From a checkpoint of a small waveform VAE: 1.56M parameters.
Rows from block 7 of the encoder of a small waveform VAE, named by matrix and row number. Rows with one number belong to one channel. Each number is 128 + 24 x the weight over its row's rms, rounded and kept within 0 to 255. All counts start at 0. After the name is the row's rms in percent of the matrix's.
After each channel's rows are labels from the 100 clips, of 14976, where the channel reaches its highest value: "top examples" is what is common among them. Only what is clearly more common there than usual is listed. The data: telephone keypad tones over noise or synthetic speech. In brackets: how many of the 100.
# convs1: first pointwise conv (encoder.blocks.7.convs.1.weight, 96x96x1), inputs 0-95
# convs3: second pointwise conv (encoder.blocks.7.convs.3.weight, 96x96x1, transposed), outputs 0-95

convs1.55 098 [119 115 164 130 135 128 108 136 166 136  60 120 129 136 152 104 133 189 153 132 123 111 130 115 137 136 103 207 100 139 108  75 152 124 126 146 140  88 130 129 150 110 127 107  53 134 103 109 147 142 123 111 124 108 118  88 193 119 127 103 114 127 131 124 143 130 145 129 136 128 136 136  85 120 123  82 105 136 125 146 155  97 127 144  97 130 129 121 142 148 111 148 139 150 101 135]
convs3.55 102 [128 128 131 133 148 135 162 101 172 129 181 115 136 128 130 156 132  61 124 127 127 129 134  66 154 135  84 172 137 100 116  65 117 138 124 134 139 164 133 100 132 137 117  99  98 144 146 131 110 141 120 122 155 160 159 157 114 164 133 134  96 119 137 128 134 132 115 144 120 137 138 134 105 119 133 145 141  97 116 107 105 114 123 126 202 153 128  89 120 107  66 102 144 117 126 139]
top examples: mains hum (62); clipping (35)

convs1.39 093 [148 124 127 138 133 125 130 153 149  68 121 146 131 123 219 170 126 109 178 129 158 138 129 127 126  99 140 148 132 169 137 117 125 154 131 122 158 124 135 128  78 147 110 157 155  88 123 122 101 127 120 131 140 119 130 147 188 122 121 147 135  96 156 107 119 148 121 128 122  92 129 139 130 116 130 114 118 141 137 171 117 106 115 142 115 127 111 182 141 148 143 192 133 122 182 129]
convs3.39 109 [116 121 131 151 117 109 127 194 173 189 118 141 119 110 135 132 129  94 119 122 114 132 118 146 128 106  90 121 107 106 152 131 145 134 129 114 119 166 126 130 129 150 126 136 132 122 119 106  91 137 123 130  91  78 128 134 127 124 173 105 138 121 116  68 125 117 111 130 146 129 113 134 126  67 106 130 114 108  93  96 150 154 126 142 121 132 178 155  31 118 130 134 150 134 136 116]
top examples: white noise (57); number of keys: 1 (27)

convs1.81 108 [134 106 118 100  89 126 134  83 170 135 149 130 174 142 133 183 131 119 123 118 114 135 132  99 158 152 137  89 165 160 145 154 138 136 148 135 141 138  77  99 183  76 176 155 149 132 149 106 127 156 128 105 130 164 116 157  93 175 123 154 117 122 119 121  94 142  99 109 136 133  97 142 123 116 132  98 147 149 115 116 110 103 128 122 102 119 139 127 135 135 162 150 151 110 121  85]
convs3.81 087 [136 124 106 116 143 125 140 123  60 162 147 145 140 152 155 139 113 125 157 127 107 126 131 164 124  75 174 155 160 118 125 145 133  98 122 131 128 117  69 134 162 142 103 122  58  82  68 124 136 155 128 117 149  90 121 106 129 130 113 123 125 119 131 116  93 129 131 138 136 151 125 136  77 112 150 125 135 155 150 135  99 150 157 135 139 120 135 134 141 161  83 124 146 139  90  99]
top examples: white noise (53); number of keys: 9 (37); clipping (33)

convs1.6 111 [ 86  92 121 111 117 129 140 135 132 106 119 109 146 106 116 123 147 116  69 108 122 114  86 130 118 123 115  81 106 185 114 117 123 163 120 120 125 136 148 137 101 120 109 136 187 185 126 155 137 146 121 126 112 141 104 127  98 100 171 134 101 166 191 135 155  99 124 118 138 131 102 132 103 119 122 137 130 140 124 108 109  59 112 142 129 136  85 150  90 146 140 111 145 118 147 126]
convs3.6 087 [135 131 131 109 124 125 116 117 129 129  99 143 132 102 167  92 141 155 154 132 175 112 159 139 106 135 150 111 114 192 105 104 121 146 144 149 124 110 128 135 125  72 174 145 124 155 144 146 100 104 174 132  96 131 135 122 115 155 142 138 105 177 183 126  80 138 171 124 136 122 127 107 148 154 140 156 111 165 169 139 100  85 102 126 123  95 156 140 154 131 154 113 148 110 136 130]
top examples: mains hum (75); clipping (34)

convs1.20 115 [152 120 117  92 101 117  80 133 162 141 170 146 154 137 132 170 148 117  97 127  92 117 141 127 179 140 159 122 138 128 160 120 149 120 126 109  97 146 132 157 134 101 136 153 102 160 101 155 128 138 155 139 146 101 138  82 140 136 137 136 115 147 143 114 101 174 103 148 150 112 109 113  89  77 129 131 103 125  84  99 169 107 122 108 112 139 115 128 101 195 100 148 102 133 124 116]
convs3.20 092 [ 95 148 151 117 154 159 154 113 128 125 110 160 145 150 116 105 137 154 163 137 129 131 117 132 153 143 151 137 156 178 116 113 133 127 130 163 141 109 155 108 125 144 122 139 103 108 116 172 127 131 168 122 103 139 134 146 129 106 156 113 129 129 154 149 141 143 209 193 150 133 167 101 141 143 143 170 113 188 151 127 100  89 135 122 121 122 151 116 151  97  96 120  81 117 120 141]
top examples: white noise (75); thin (high-pass) (59); clipping (25)

convs1.92 103 [124  96  87 167 110 148 130 116  99 120 164 126 131 120 137 106 185 123 122 125 167 124 127 114 156 135 154 126 130 158 152 126 116 123 127 168 180 150 125 118 105  67 150 120 150 140 107 141 134 164 123 145 113 111  74 143 126 133 132  84  85 168 182 141 130 107 160 136 133 128  90 113 118  85 148 124 173 122 132 103 137 134 143 123 144 134  89 112 153 147  94  96 132 145 133 112]
convs3.92 106 [139 104 117 117 113 101  97 142 127 134 123 119 131 110  95 124  63 125  97 116 175  91 121 101 139  92 135 119 100 108 111 139 110 108 118 121 129 132  72 117 126 104 109 106 136 113 140  84 110 101 186 108 126 143 136 130 131  96 117 103 100 133  94 121 198 105 173 175 111 151 118  83 147 122 131 101 101 100 138 150  87 104  95 116 129 107 132 121 106 141 124 129 121 140 117 118]
top examples: white noise (73); clipping (30)

convs1.26 107 [118 105 135 137 138 138 128 157 125 133 115 128 139 129 145 179 117  82 154 140 131 136 111 162  99 113 102 152 113 174  73 149 106 131 125 114  72 129 132  82 105 133 146 118 159 146 109 140 137 129 140 121 105 127  40  70  98 106 115 169 137 136 120 118 121 115 110 141 132 140 105 113 145 133 115 116 171 172 117 166 149  88 129 132 165 120 155 137 129 144 123 105 125 131 115 105]
convs3.26 104 [115 128 111 113 135 119 138  88 114 115 118 114 128 123 113 155 103 124 182 137  96 124 116 133 144 145 175 110 124 167 118  73  86 112  81 160  58 156 146 114 116 141 116 140 103 121 164 128  99 118 117 121 126 143  86 142 120 124 116 106 115 106 127 131  97 137 127 142 143 127 145 109 173 150 115 117 179 111 115 117 121 142 127 119 185 123 108 107 105 181 134 124 117 134  96 180]
top examples: mains hum (100); number of keys: 8 (31)

convs1.83 104 [136 148 135  97 152 104 126  88 127  83 160 118 122 129 147  81 140 138 124 149 135 129  87  78 112 125 130  91 112 143 117 172 124 158 131 127 155 146 144 126 113 164 135 158 101 117 141 140  64 101 132 116 138 183 121  96 145 112 177 160 145 160 142 130 137 141 145 137 123 123 152 142 135 129 113 117 180  77 128 107 108  93 106 145 102 146 124 109 112 129 124 166 133 140 178 124]
convs3.83 104 [129 105 113 120 119 154 132  75 128  92 164 137 104  98 127 180 137 142 140 115  92 141 125  85 130 135 120 133  98 122 109 109 121 139 124 149 129 152 109 156  99 107 116 102 128 140 174 121 102 115 112 142 181 194 117  94 125 108 120 134  97 111 115 153  94 145 135 143 107 115 130 112 153 146 135 103 150  99 145 134 101 155 102 122 171 137  54 139  94 140 129 120  93 150 110 134]
top examples: clipping (39); mains hum (39)

convs1.73 106 [114 155 147 135 149 127 116 101 111  98 144 136 130 113 162 126 122 110 109 118 153 134 104 125 143  94 117 129  96 169 123 119 139 181 138 131 140 140 112 124  30 125 145 142 175 120 127 100 127  98 115 116 111 140 165 122 155 126 163 156 174 142 138 110  95 111 126 135 126 106 153 116 128 123 134 119 132 172 129 124  80  80 117 137 130 123 120 154 112 154 196 162 154 115 134 142]
convs3.73 094 [143 140 107  92 141 129 119 131  96  63 207 145 126 158 144 128 116 133  79 135 134 116 135 128 153 136 143 165 158 113 116 118 104 122 139 113 138 148 107 122 143 109  90  99  99 119 121 157 165 124 147 140 160 150 142 107 135 148 104 121 122  98 121 140 131 121 154 118 117 107 129 126 109 124 181 128 129 124 153 108  88  93 151 154 139 113  70 103 202 118 123 154 133 117 118 129]
top examples: white noise (75); thin (high-pass) (65)

convs1.3 094 [124 136 110 124 125  99 124 136 132 112 108 134 139 145 138 179 208 150 108 119 114 146 130 109 170 140 124 168 114 182 166 106 151 156 170 145 132  92 135 100  87 114 158 124 136 141 171 114 134 122 116 121 146 152  86 149  94 123 154 115 133 142 122 128 120 146 137 107 136 119 131 148 107 114 131 132 115 201 151 179 154 102 136 144  75 114 111 142 127 130 112 135 133 120 152 144]
convs3.3 106 [136 138 120 145 149 135 129 138  91 115 143 151 137  88 167 124  95 165 127 137 121 128 142 150 116 101 187 149 145 128 125 149  71 125 120  91  66  81  72 142 161 109 102 128 103 115  85 165 120 141 117 125 138  97 136  89 145 136  99  67 142 125 115 105 133 145 115 146 131 130 119 138  91 114 163 145 127 128 151 128 101 140 141 154 120 101 117 111 156 157 105 138 157 136 118 127]
top examples: mains hum (86)

convs1.48 105 [153 112 126 156 123 139 131 136 156 134  72 123  99 117 137 128 150 179 138 125 122 147 175 157 106 121 153 158 109 118 104 166 112 119 160 107  84  94 121 134 154 152  94 110 114 123 135 103 168 139 123 146 130 106 108 132 106 115 116 169 109 101 129 118  92 160 103 101 104 119 118 119 135 136 120 159  79 122 125 130 108 161 124 138  98 127 150  75 168 108  61 119 126 106  97 118]
convs3.48 081 [131 144 155 102 126 126 152 142 152  95 122  92 103 101 163 122 132 136 116 129 125 113 145 134 113 140 145 109 130 155 154 148 130 170 163 111  83 119 141 159 135 131 168 124 170 150 135 112 123 132 140 136 112  87 119 165 127 112  89 150 136 181 135 105 128 132 125 117 126 105 135 170 132 120 129 165 107 127 127 158 118 138 146 119  95  94 125 217 131 104 164 121 151 129 191  95]
top examples: clipping (35)

convs1.71 095 [136 128  63 136  98 148 114 145 113 122 153 123 129 105 101 161 193 151 136 116 111 155 132 120 163 120 150 134 139 119 166 118 129 147 122 174 139 123 102 145 131  98 169 145 131 126 143  88 160 148 154 133 120 202 123 129 132 132 160 119 105  79 136 131 135 170 127 105 121 100 106 147 151  81 118 134 137 158 107 147 149 125 113 124  83 116 119  93 142 126 124 148 158 113 144  91]
convs3.71 067 [121 120 154 124 118 130 131 130 201 147  95 133 119 134  96 100 114 124 117 141 124 148 142 134 123 184  73 112 112 140 145 119 153 114 138 102 185 160 143 121  84 128 144 169 138 106 130  99 137 123 168 104  90 150 145 149 101 114 148 157 126 101 110 156 127 105 152 128 150 132 146 122 163 135 122  85  91 119 145 117  97 152 116 111 110 138 124 103 116 140 156 159  68 111 149 109]
top examples: white noise (52); clipping (30)

convs1.9 107 [109 121 142 164 190 118 130 146 139 109 120 117 140 137 178 128 202 100 147 127 162 123 147 121  94 122 125  94 122 144  98 154 130 123 145 141 115 130 125 129 107 192  83 136 155  96 140 143 124 146 129 114 117 156  98 111 142  33 119 141 126 104 128 113 141  89 117 135 135 116 119 120 143 124 142 172 142  98 158 134 128 137 126 128 132 128 140 159 163 123  94 119 114 141 117 120]
convs3.9 100 [108 113 126 114 129 144 141 131 114  82 198 106 137 122 108 153 141 144 141 103 139 126 164  99 131 143 118 144 146 120 132 101 121 118 126 140 123 142 126 112 143 110 103  88 166 131 135 126 161 124 173 126 150 184  74 130 124  49  99 139  79 122 160 151 133 158 154 119 116 109 144 131 138 133 148 138 148 126 161 164 111  74 123 133 160 129  98 126 167 114 111 126 140 135 156 116]
top examples: white noise (88)

convs1.89 110 [136 122 111 130 116 141 130 142 153 140 145 129 130 128 125  91 103  55 113 134 138 116 155 118 120 122 125  46 123 145 119 144 137 115 136 122 154 200 130 143  85 104 121 154 151 162  95 124 112 123 160 133 148 148 123  99 113 126 139 130 142 163 190 130 126 129  98 125 127 130 115 136 103 144 127 118 179 155 134 114  62 101 130 126 177 134  96 125 141 153 149 115 121 133 106 125]
convs3.89 103 [129 138 120 117 133 141 156 163 190 125 188 139 110 145 116 132  91  76 119 140 164 147 120  86 147 121 115 191 144  68 132 125 128 118 124 109 170 178 128 119 136 132 123  95 133 131 140 135 133 137 165 126 170 157 134 141 145 144 127 140 131 129 117 133 167 133 146 144 108 126 127 148 107 122 142 133 152 107 123 136 189 161 138 139 168 150 101 115 141 155  74 127 129 133 126 143]
top examples: mains hum (42); clipping (30)

convs1.5 096 [122 140 165 140 148 135 154 116 134  88 154 125 104 105 116 134 120 121 121 141 156 120 112 154 118  98 117 131 153 128  89 120 135 151 116  94 131 121 119 158 143 159  94 125 130 152 153 120 132 128 140 122 149 136 120  85 176  39 159 158 163 133 157 126 155 133 141 129 132 137 115 138  81 185 119 131 145 105 125  72  90 107 109 136 134 141 108 100 164 171 137 133 111 123 161 102]
convs3.5 074 [135 129 149 123 124 128 111 156  79 117 125  91 111 146  91  96 150 123 114 119 109 137 135 109 105 117 165 136  98 134 140 156 102 122 158 133 116 134 129 147 111 128  81 130 140 152 111  89 113 137 131 137 127 148 138 102 145  49 125 127 145 125 139 129 126 146 105 118 129 119 144 110  88 103 119 140  98  86 118 119  92 166  95 101 119 110  99  75  79 172 119 131  64 145 117  97]
top examples: clipping (73); mains hum (43)

convs1.21 090 [137 100 103 122 121 134 128 125 133 176 132 123 122 128 154 135 115 147 110 125 130 137 133  86 117  69 136 146 119 179 130 129 134 129 118  95 113 115 127 114 114 127 165 180 152 163 132 125 150 150 139 136 118 132 135 148 135 155  89 136 108  81 120 136 102 149 135 108 123  55 114 137 115  92 128 194 114 153 120 148 133 152  86 130 141 124 161 138 134 177 140 158 135 126  59 118]
convs3.21 141 [126 137 148 110 132 104 146 126 132 116 114  70 112 105 119 116 135 126 152 126  92  89  68 146 117 144 138 142 150 178 123 100 127  91  88 131 126 129 125  90 144 116 110 127 130 106 115 129 117 141 137  84 131 120 142 137 127 126 122 113 111  85 112 121  87 114 144 108 116 118 130  87 142 132  84 145 102 191 102 138 134 119  82  77 117  92 123 153 128 126 144 103 102  74  87 101]
top examples: white noise (90); thin (high-pass) (89); quiet level (57)

convs1.65 109 [ 98 163  83 122  91 155 122 151 136 143 115 117 150 132 146 161 154  90  65 115 169 126 142 129 175 118 127 150 135 163 178 104 135 140 128 134 119 141 127 112 116  74 139 169 158 178 110 102 128 129 140 113 109 123 124 130 134 125 139 140 134 160 149 124 149 122  72 111 134 120 144 137 101  83 129 124  80 126 151 115 166 153  98 135 133 130 135 137 107 188 132 134 152 125 109 130]
convs3.65 122 [127 153 174 130 163 139 159 153 160 125  92 133 148 146 130 127 179 133 160 172 138 138 124 155 136 180 108  98 127 164 136 116 113 128 125 140 175 135 161  96 123 121 170 156 151 122 111 133 154 155 154  98  88 123 112 147 143 131 147 141 158 136 138 179 117 125 170 177 155 138 186 128 144 165 114 144 133 116 144 127 140 117 120 113 110 128 133 145 155 118 148 135 134  98 135 173]
top examples: white noise (69); clipping (39)

convs1.53 108 [123 125 223 138 142 121 126 135 128 104 131 121 121 154 147 137 185 118 143 128 116 115 136 128  71  97 141 123 124 140  59 145 127 108 121 128 102 121 127  77 119 212 132  99 126 113 132 116 153 115 117 129 124 129  95  85 115 115 110 160 137 113 121 130 136 117 141 141 135 120 101 110 136 175 121 174 155 135 122 175 122 127 136 126 123 147 131 116 129  93 117 103 111 125 140 115]
convs3.53 141 [135  92 101 136  91 134  86 133 125 111 141 114 112 110 109 157 180 152 109  85 150 118 131 136  93 107 109 140 125  81  82 155 136 139 130 125 150 140  70 129 125  98  81 119 153  88 121 127 135  99 120 113 137 153 152  57 112 100 137 121  83 123 133 114 138 105 128 123 101 122  95 104 120 108 123 137 111 100 136 168  85 125 111 123 106 110 123 125 134 144 142 131  98 151 130  81]
top examples: clipping (62); white noise (42)

convs1.60 091 [122 120 130 154 153 117 137 121 112 184 115 132 136 159 109 163 132 155  77 140 121 109 121  90 144 130 151 111 116 187 119 127 160 129 136 106 141 120 142  79 115 118 125 123 105 171 112  96 148 119 112 124 135 150 188 142 124 113 116 160 139 140 140 132 141 148 140  80 131  92 132 110 117  70 101 188 135 123 116 154 117 162 126 101 117 118 111 153 147 143 126 152 148 135  68 113]
convs3.60 106 [102  93  95 135 123 166  73 128 124 137 125 169 154 153 173 129 137 128 124 117 140 180 157 116 153 134 126 147 121 116 133 151 122 141 121 141 127 144 143 188  91 146 162 130 151 136 146 119 148  97 110 190 124 127  92 131 127 134 135 139 140 130 114 133 135 124 110 159 140 155 123 188 106 133 133 114 154 132 130 131 142 126 135 189 138 169 115 131 132 127 102 144 178 175 161 159]
top examples: clipping (51)

convs1.23 107 [ 96 100  93 152 121 129 119 146 127 133 133 119 126 141 128  74 103 122 139 136 175 105 139 131 114  98 170 101 134  47 113 119 138 118 147 142 168 145 132 158 129 130 151 126 161 137 121 114 131 129 155 131 153 140 173  88 128 201 134 123 115 148 136 133 152  84 152 108 138 107 109  95 132 128 136 178 166 135 173  95 132 107 106 137 148 120 131 136 151  96 150 140 112 138 114 118]
convs3.23 093 [144 120 123 108 162 164 122 160 141  88 128 130 125  88 169  74 146  89 129 148 116 136 139 141 102 155 112 150 151 115 109 114  64 121 135 125  98 148 148 110 126 102 122 140 111 120 133 102  93 133 130  95 112  71 149 128 123 206 110  90 135 138 117 143 104 119  95 107 119 133 150 160 102 147 120 180 142 140 125  89 144 134 132 138 132 114  93 137  98 130 113 155 155 115 141 141]
top examples: mains hum (64)

convs1.69 100 [151  97 131 138 154 140 123 112 121 134 141 142 117 130 102 180 110 121 109 136  85 116 113 127 128 162 138 127 123 141 113 129 130 130  81 101 167 143 132 141 111 102 147  89  86  93 133 120 159 136 112 135  93 109 158 154  93 102 114  94 111 104 154 121 131 137 108 125 132 127 122 106 179 106 121 138 134 193 130 107 135 185 149 101 124 131  87 114 147  64 128  77 160 130 111 120]
convs3.69 101 [146 145 151 116 142 151 154 122 161 147 106 120 140 127 130 123 122 119 126 137 194 131 162 106 142 132 116  92 124 128 140 123  90 158 147 107 139 123 139 122 133 138 182 111 137 179 143 125 127 150 162 137  73 118 144 151 117 158 127 105 148 185 167 130 150 158 161 124 136 131 143 159 157 134 136 151 117 102 134 135 210 162 170 124 122 154 178 141 148 116 131 119 141 135 146 137]
top examples: clipping (75)